From a checkpoint of a small segmentation model.
Model: 64-pixel images, arch vit, norm layernorm, patch size [8, 8], layers 12.
Training: 4000 steps, batches of 64, held-out accuracy 95%.
Data: trained on larger renderings of crowded toy scenes, 45211 training examples, 5.7 epochs.
Rows from block 7 of a small segmentation model, named by matrix and row number. Rows with one number belong to one neuron. Each number is 200 + 30 x the weight over its row's rms, rounded and kept within 0 to 999. All counts start at 0.
Before each neuron's rows are labels from the 100 images, of 14976, where the neuron reaches its largest size: "lies over" is the class under the peak. Only what is clearly more common there than usual is listed. The data: larger renderings of crowded toy scenes. In brackets: how many of the 100.
# gate: MLP gate (model.blocks.7.mlp.gate.weight, 416x160), inputs 80-159
# fc1: MLP up (model.blocks.7.mlp.fc1.weight, 416x160), inputs 80-159
# fc2: MLP down (model.blocks.7.mlp.fc2.weight, 160x416, transposed), outputs 80-159

lies over: sofa (41); trophy (28)
gate.334,255,260,198,227,165,191,240,223,222,223,211,172,174,172,209,205,187,190,138,189,205,218,273,136,214,247,201,196,163,175,218,242,201,219,227,170,235,197,219,206,196,196,148,181,177,189,160,141,158,148,218,162,236,188,179,141,196,202,229,163,195,164,151,210,221,184,193,207,194,204,244,220,204,177,202,211,169,122,177,140
fc1.334,183,266,194,204,184,180,174,217,207,135,183,204,211,171,195,213,212,251,192,220,158,165,261,268,158,194,178,223,244,183,213,242,202,150,190,197,201,217,200,182,217,201,160,205,205,206,244,204,252,178,159,208,205,195,180,214,154,181,181,180,221,220,234,211,203,237,164,161,175,190,170,211,225,193,205,206,187,244,230,196
fc2.334,196,180,162,207,197,167,176,201,244,196,213,283,173,196,205,197,158,222,217,142,195,207,196,142,196,209,188,222,202,192,192,176,179,189,171,203,277,196,188,203,191,161,218,134,228,207,163,182,211,255,190,218,191,188,129,166,152,198,187,194,180,185,198,143,158,228,209,232,242,226,233,168,208,223,216,204,190,172,232,252

lies over: tree (61)
gate.124,192,182,181,148,202,166,183,195,224,201,245,182,210,253,154,200,158,190,276,175,234,194,221,167,191,233,246,217,194,181,167,176,182,270,218,168,227,174,226,210,235,235,204,226,239,161,152,248,220,200,154,229,170,232,217,210,165,177,209,184,160,173,191,219,284,173,212,182,178,182,169,217,128,214,189,187,189,191,195,219
fc1.124,201,186,205,239,185,212,187,217,142,268,196,148,218,170,219,238,125,235,193,214,194,196,165,195,194,220,212,196,193,157,175,196,253,178,149,206,199,257,249,209,150,221,177,209,201,200,226,198,190,204,213,196,212,170,178,171,183,185,192,217,226,183,192,174,196,238,243,251,245,198,194,170,186,167,186,280,206,205,198,169
fc2.124,177,207,204,210,239,190,250,143,209,193,240,242,180,223,220,206,233,218,208,183,246,146,225,182,240,173,203,194,156,215,174,235,183,218,197,123,214,188,220,229,207,169,212,185,201,231,177,165,129,154,201,211,237,195,228,220,203,214,232,180,219,234,226,205,160,216,227,147,190,137,152,148,199,189,202,181,162,175,188,211

lies over: tree (66)
gate.44,176,221,214,246,230,192,250,183,196,165,192,211,213,239,123,175,190,215,174,204,222,208,211,175,211,232,197,201,179,234,203,145,260,196,240,198,168,211,196,221,188,263,204,207,160,189,244,172,195,194,254,259,222,137,219,243,214,225,215,191,216,244,236,210,176,183,191,189,216,198,196,183,189,236,208,185,167,232,229,145
fc1.44,199,198,202,208,171,163,186,163,183,210,238,217,243,152,200,206,178,129,186,221,203,258,155,185,252,248,202,181,185,157,164,267,251,222,197,167,215,195,282,172,188,176,275,195,225,172,216,166,181,205,224,249,199,163,205,187,238,208,193,236,152,174,191,212,210,144,187,196,236,181,171,198,237,158,210,237,176,177,166,173
fc2.44,200,236,191,177,144,174,170,199,239,219,136,201,212,135,242,166,191,223,276,155,171,205,252,212,229,207,188,181,189,190,230,187,221,249,195,218,164,212,202,246,143,166,164,186,231,207,203,168,152,195,211,182,173,239,149,201,184,221,177,211,215,241,184,231,152,209,197,148,188,126,239,216,236,244,236,210,147,211,262,203

lies over: sofa (51)
gate.405,159,248,200,202,201,207,170,163,209,169,234,153,216,146,230,191,226,194,190,191,245,169,171,247,220,205,195,228,178,220,242,198,282,214,202,209,239,203,186,183,164,233,197,205,210,196,191,177,243,228,210,189,152,196,171,223,187,181,180,182,177,202,186,162,206,168,222,193,241,243,202,126,212,237,221,175,178,254,198,175
fc1.405,175,191,226,164,188,206,180,247,204,221,234,248,164,131,183,230,176,159,279,195,277,166,225,191,160,236,142,211,145,209,199,215,205,235,198,174,203,196,210,240,147,202,223,186,224,188,217,182,227,230,153,225,216,178,172,173,223,204,174,177,217,196,215,166,181,188,222,183,235,150,166,175,208,206,195,179,202,192,140,165
fc2.405,147,228,136,184,213,191,238,137,182,270,210,179,261,198,222,205,206,184,185,227,182,206,242,210,193,219,214,236,215,157,222,167,194,210,179,166,216,227,178,238,186,184,210,220,184,196,254,184,199,194,221,180,223,170,167,226,236,204,186,224,260,162,200,247,159,151,215,200,192,217,154,217,237,167,217,258,211,209,232,187

lies over: tree (52)
gate.57,158,192,210,192,177,164,193,204,143,178,161,210,190,238,186,225,195,218,230,204,207,173,284,201,187,209,169,238,226,209,171,149,222,202,145,208,183,162,171,219,167,271,218,209,202,185,210,214,211,200,224,230,240,243,206,230,199,238,237,152,213,212,215,222,174,173,236,198,196,193,238,199,180,236,190,248,227,211,178,152
fc1.57,243,215,168,174,181,244,199,176,206,216,219,241,236,206,279,167,195,234,172,205,198,202,194,194,192,241,173,218,201,195,157,220,159,193,164,174,194,170,218,227,199,183,226,157,264,191,154,244,209,174,188,125,158,206,237,181,273,201,209,192,163,172,193,190,254,190,224,220,148,120,180,190,213,207,222,203,228,190,213,249
fc2.57,185,148,204,172,180,224,182,219,205,212,203,187,171,143,205,249,233,206,184,198,190,193,225,246,234,168,175,198,202,220,222,182,202,234,213,182,141,222,197,236,187,224,157,170,229,171,222,163,268,228,201,219,174,222,183,186,148,183,165,193,210,227,200,244,190,236,174,205,211,237,229,231,201,182,192,250,207,152,191,221

lies over: arch (28)
gate.290,209,259,166,180,186,150,196,230,213,279,231,170,200,201,193,182,189,166,203,276,227,213,244,182,136,156,175,236,145,201,215,214,208,184,176,184,218,150,252,204,194,187,208,165,153,228,176,208,253,183,217,193,218,194,220,144,202,218,222,200,242,222,173,222,212,172,204,213,201,210,239,198,167,271,215,213,200,207,194,202
fc1.290,232,180,201,175,217,200,184,211,186,218,202,202,211,227,171,178,239,169,140,234,199,248,178,201,213,220,170,199,185,162,217,202,173,224,217,209,213,200,238,164,172,210,190,197,47,210,198,193,231,231,211,208,205,176,186,147,236,197,164,233,244,159,206,185,227,159,174,164,167,220,232,183,204,178,244,215,195,205,254,167
fc2.290,205,163,193,247,158,198,186,235,180,216,211,141,184,235,193,195,222,209,247,158,212,195,171,207,196,209,235,207,218,296,182,188,166,173,186,187,190,156,211,211,179,196,248,198,215,204,215,245,182,215,205,187,151,210,191,171,179,246,208,160,208,216,203,232,183,195,172,171,233,175,211,155,196,199,233,189,203,161,196,130

lies over: tree (38)
gate.284,241,183,230,204,228,206,212,172,225,170,204,263,226,233,208,172,191,175,209,218,192,163,235,213,213,196,162,237,170,228,197,221,189,178,146,187,236,216,150,218,178,280,242,214,159,205,190,211,193,218,227,234,210,227,251,225,181,242,212,174,202,185,279,207,192,257,202,166,182,211,207,192,200,189,150,135,193,218,200,177
fc1.284,171,161,197,204,216,211,148,183,195,208,205,179,167,228,222,191,221,205,235,180,166,153,172,203,165,205,229,230,216,183,180,200,197,201,169,237,122,201,240,207,151,202,158,205,229,196,202,191,184,209,237,194,188,159,215,214,199,191,202,208,220,149,190,219,210,156,163,216,240,154,191,189,157,190,150,206,196,218,172,192
fc2.284,199,187,188,197,119,231,198,215,231,162,216,223,153,184,208,213,218,210,210,213,205,207,202,186,176,239,206,170,163,183,277,222,134,156,177,261,210,218,244,191,192,167,193,217,240,167,209,195,157,259,216,245,239,217,166,256,180,209,146,250,174,188,230,188,217,220,243,220,211,216,196,224,178,188,167,211,235,169,218,201

lies over: sofa (59)
gate.342,212,154,232,211,260,240,237,186,177,222,180,177,208,228,253,173,208,179,181,237,214,234,196,200,207,192,209,230,254,153,171,157,236,201,231,173,214,197,244,167,206,171,183,206,176,267,215,216,216,213,202,220,256,143,202,190,215,188,235,178,180,204,218,248,251,174,231,218,160,212,176,225,252,229,219,180,209,166,203,265
fc1.342,268,238,158,233,153,184,239,216,210,224,176,205,223,217,182,200,204,182,215,162,136,176,213,197,148,200,210,183,203,199,209,173,137,221,202,72,199,164,178,192,195,231,229,240,151,251,201,198,190,229,200,189,254,212,183,213,196,216,192,161,196,158,205,203,165,179,232,136,165,229,211,220,186,170,240,204,161,232,207,247
fc2.342,146,201,248,197,185,189,195,218,155,199,134,274,197,141,220,181,192,220,267,142,194,226,199,205,207,206,161,233,163,214,226,265,211,189,230,179,175,220,207,234,207,250,219,155,190,214,138,157,177,217,181,177,159,206,202,119,219,179,189,162,175,225,189,168,187,182,204,205,144,205,200,178,161,205,199,188,228,229,240,178

lies over: sofa (74)
gate.173,152,129,181,192,242,149,152,202,212,212,195,195,202,220,202,250,186,184,184,213,221,278,208,224,189,159,209,183,155,242,201,155,169,197,227,164,242,223,206,221,176,172,229,208,227,222,243,221,222,264,162,181,199,207,161,213,167,150,188,163,172,207,175,209,226,182,165,157,200,184,181,233,215,204,224,153,243,131,155,187
fc1.173,195,213,177,155,180,162,202,218,202,170,227,192,206,248,235,214,182,192,231,186,188,152,129,170,219,211,205,161,190,244,146,181,125,192,220,241,252,242,214,229,258,214,167,170,190,200,182,190,235,225,170,232,189,244,249,164,178,204,187,154,212,148,231,217,228,225,116,184,175,199,251,241,231,178,219,202,202,229,172,188
fc2.173,234,176,259,229,208,197,258,170,238,256,188,218,146,162,179,198,203,254,250,167,178,206,269,162,243,198,192,166,231,228,198,190,242,267,208,192,195,231,201,235,191,201,206,174,198,185,183,212,192,198,194,173,254,208,202,238,198,174,189,227,180,185,186,166,234,198,236,237,191,184,205,141,205,190,167,138,135,235,212,175

lies over: arch (59)
gate.130,223,219,167,217,205,212,146,178,247,209,177,222,185,244,234,178,205,226,213,221,207,237,193,204,202,263,221,195,223,237,220,240,192,229,180,203,228,132,245,158,230,192,234,254,165,176,146,198,245,250,190,241,222,175,220,155,193,197,182,203,197,194,215,243,245,166,233,169,159,257,161,195,197,206,185,161,156,207,256,168
fc1.130,203,203,216,201,177,151,206,184,260,218,243,237,180,247,201,196,218,216,220,202,169,162,232,198,214,176,252,194,198,192,173,172,181,169,211,125,238,224,246,232,193,167,171,236,139,192,199,211,251,197,188,187,179,170,180,208,199,211,162,188,160,212,156,190,172,190,122,167,215,193,154,156,168,225,218,237,199,216,207,153
fc2.130,237,164,200,122,225,273,207,185,127,192,203,210,239,217,246,187,208,161,203,196,228,217,181,183,141,194,243,217,195,247,196,243,258,213,209,223,207,196,228,173,206,227,227,212,187,196,198,233,210,223,266,225,191,176,180,255,155,168,147,204,188,207,197,168,204,219,248,219,149,147,219,217,218,159,157,164,189,177,201,248

lies over: arch (58)
gate.203,209,147,214,274,172,212,150,167,252,234,197,242,222,241,207,222,161,265,177,162,196,203,220,210,198,182,187,179,224,154,152,216,197,213,146,217,189,170,234,224,221,194,192,143,216,233,167,219,253,230,218,184,252,196,272,228,156,177,182,259,150,199,207,202,211,234,195,226,219,192,208,213,192,216,215,206,175,189,211,191
fc1.203,170,194,177,201,201,161,144,253,228,242,208,206,202,239,299,218,189,185,151,201,160,199,234,231,194,199,162,197,240,172,178,213,222,199,231,174,204,212,240,208,227,220,255,183,210,220,195,228,269,198,186,230,224,203,186,198,212,191,181,227,177,176,206,173,189,203,241,107,212,193,178,201,188,225,216,200,179,184,190,187
fc2.203,263,197,191,177,168,215,212,199,252,187,163,222,202,206,190,184,186,160,247,196,164,202,217,182,204,183,158,196,180,200,234,180,161,253,163,174,191,214,189,234,203,233,164,145,195,273,255,220,184,181,177,192,162,212,189,171,200,231,158,190,206,211,214,214,229,204,202,211,134,210,202,185,187,182,232,232,203,184,197,217

lies over: arch (56)
gate.231,198,234,197,229,137,202,194,234,216,165,240,140,182,194,241,210,153,171,238,196,243,178,168,178,186,200,152,154,195,219,234,232,192,203,215,211,155,216,217,175,195,185,229,231,232,216,104,222,144,212,173,198,226,170,182,176,197,153,146,210,206,157,184,208,242,197,180,147,243,142,227,213,255,226,223,231,237,235,206,241
fc1.231,184,168,239,174,199,178,162,140,246,175,217,201,189,168,225,194,242,185,237,239,215,227,237,199,185,208,129,169,201,192,191,245,168,201,199,252,167,224,179,206,165,223,179,206,182,175,181,219,235,207,155,174,241,208,181,207,172,248,185,161,251,168,249,183,209,210,239,132,168,194,177,191,225,197,252,222,234,222,204,149
fc2.231,223,172,184,241,232,165,224,217,172,192,202,232,169,144,211,185,182,198,212,202,182,194,159,189,229,209,277,202,226,188,185,155,155,180,203,198,193,228,123,246,231,144,215,218,285,189,223,148,219,184,206,233,188,169,194,236,222,176,221,144,217,236,205,202,161,182,236,165,225,194,201,187,179,186,184,219,148,186,163,197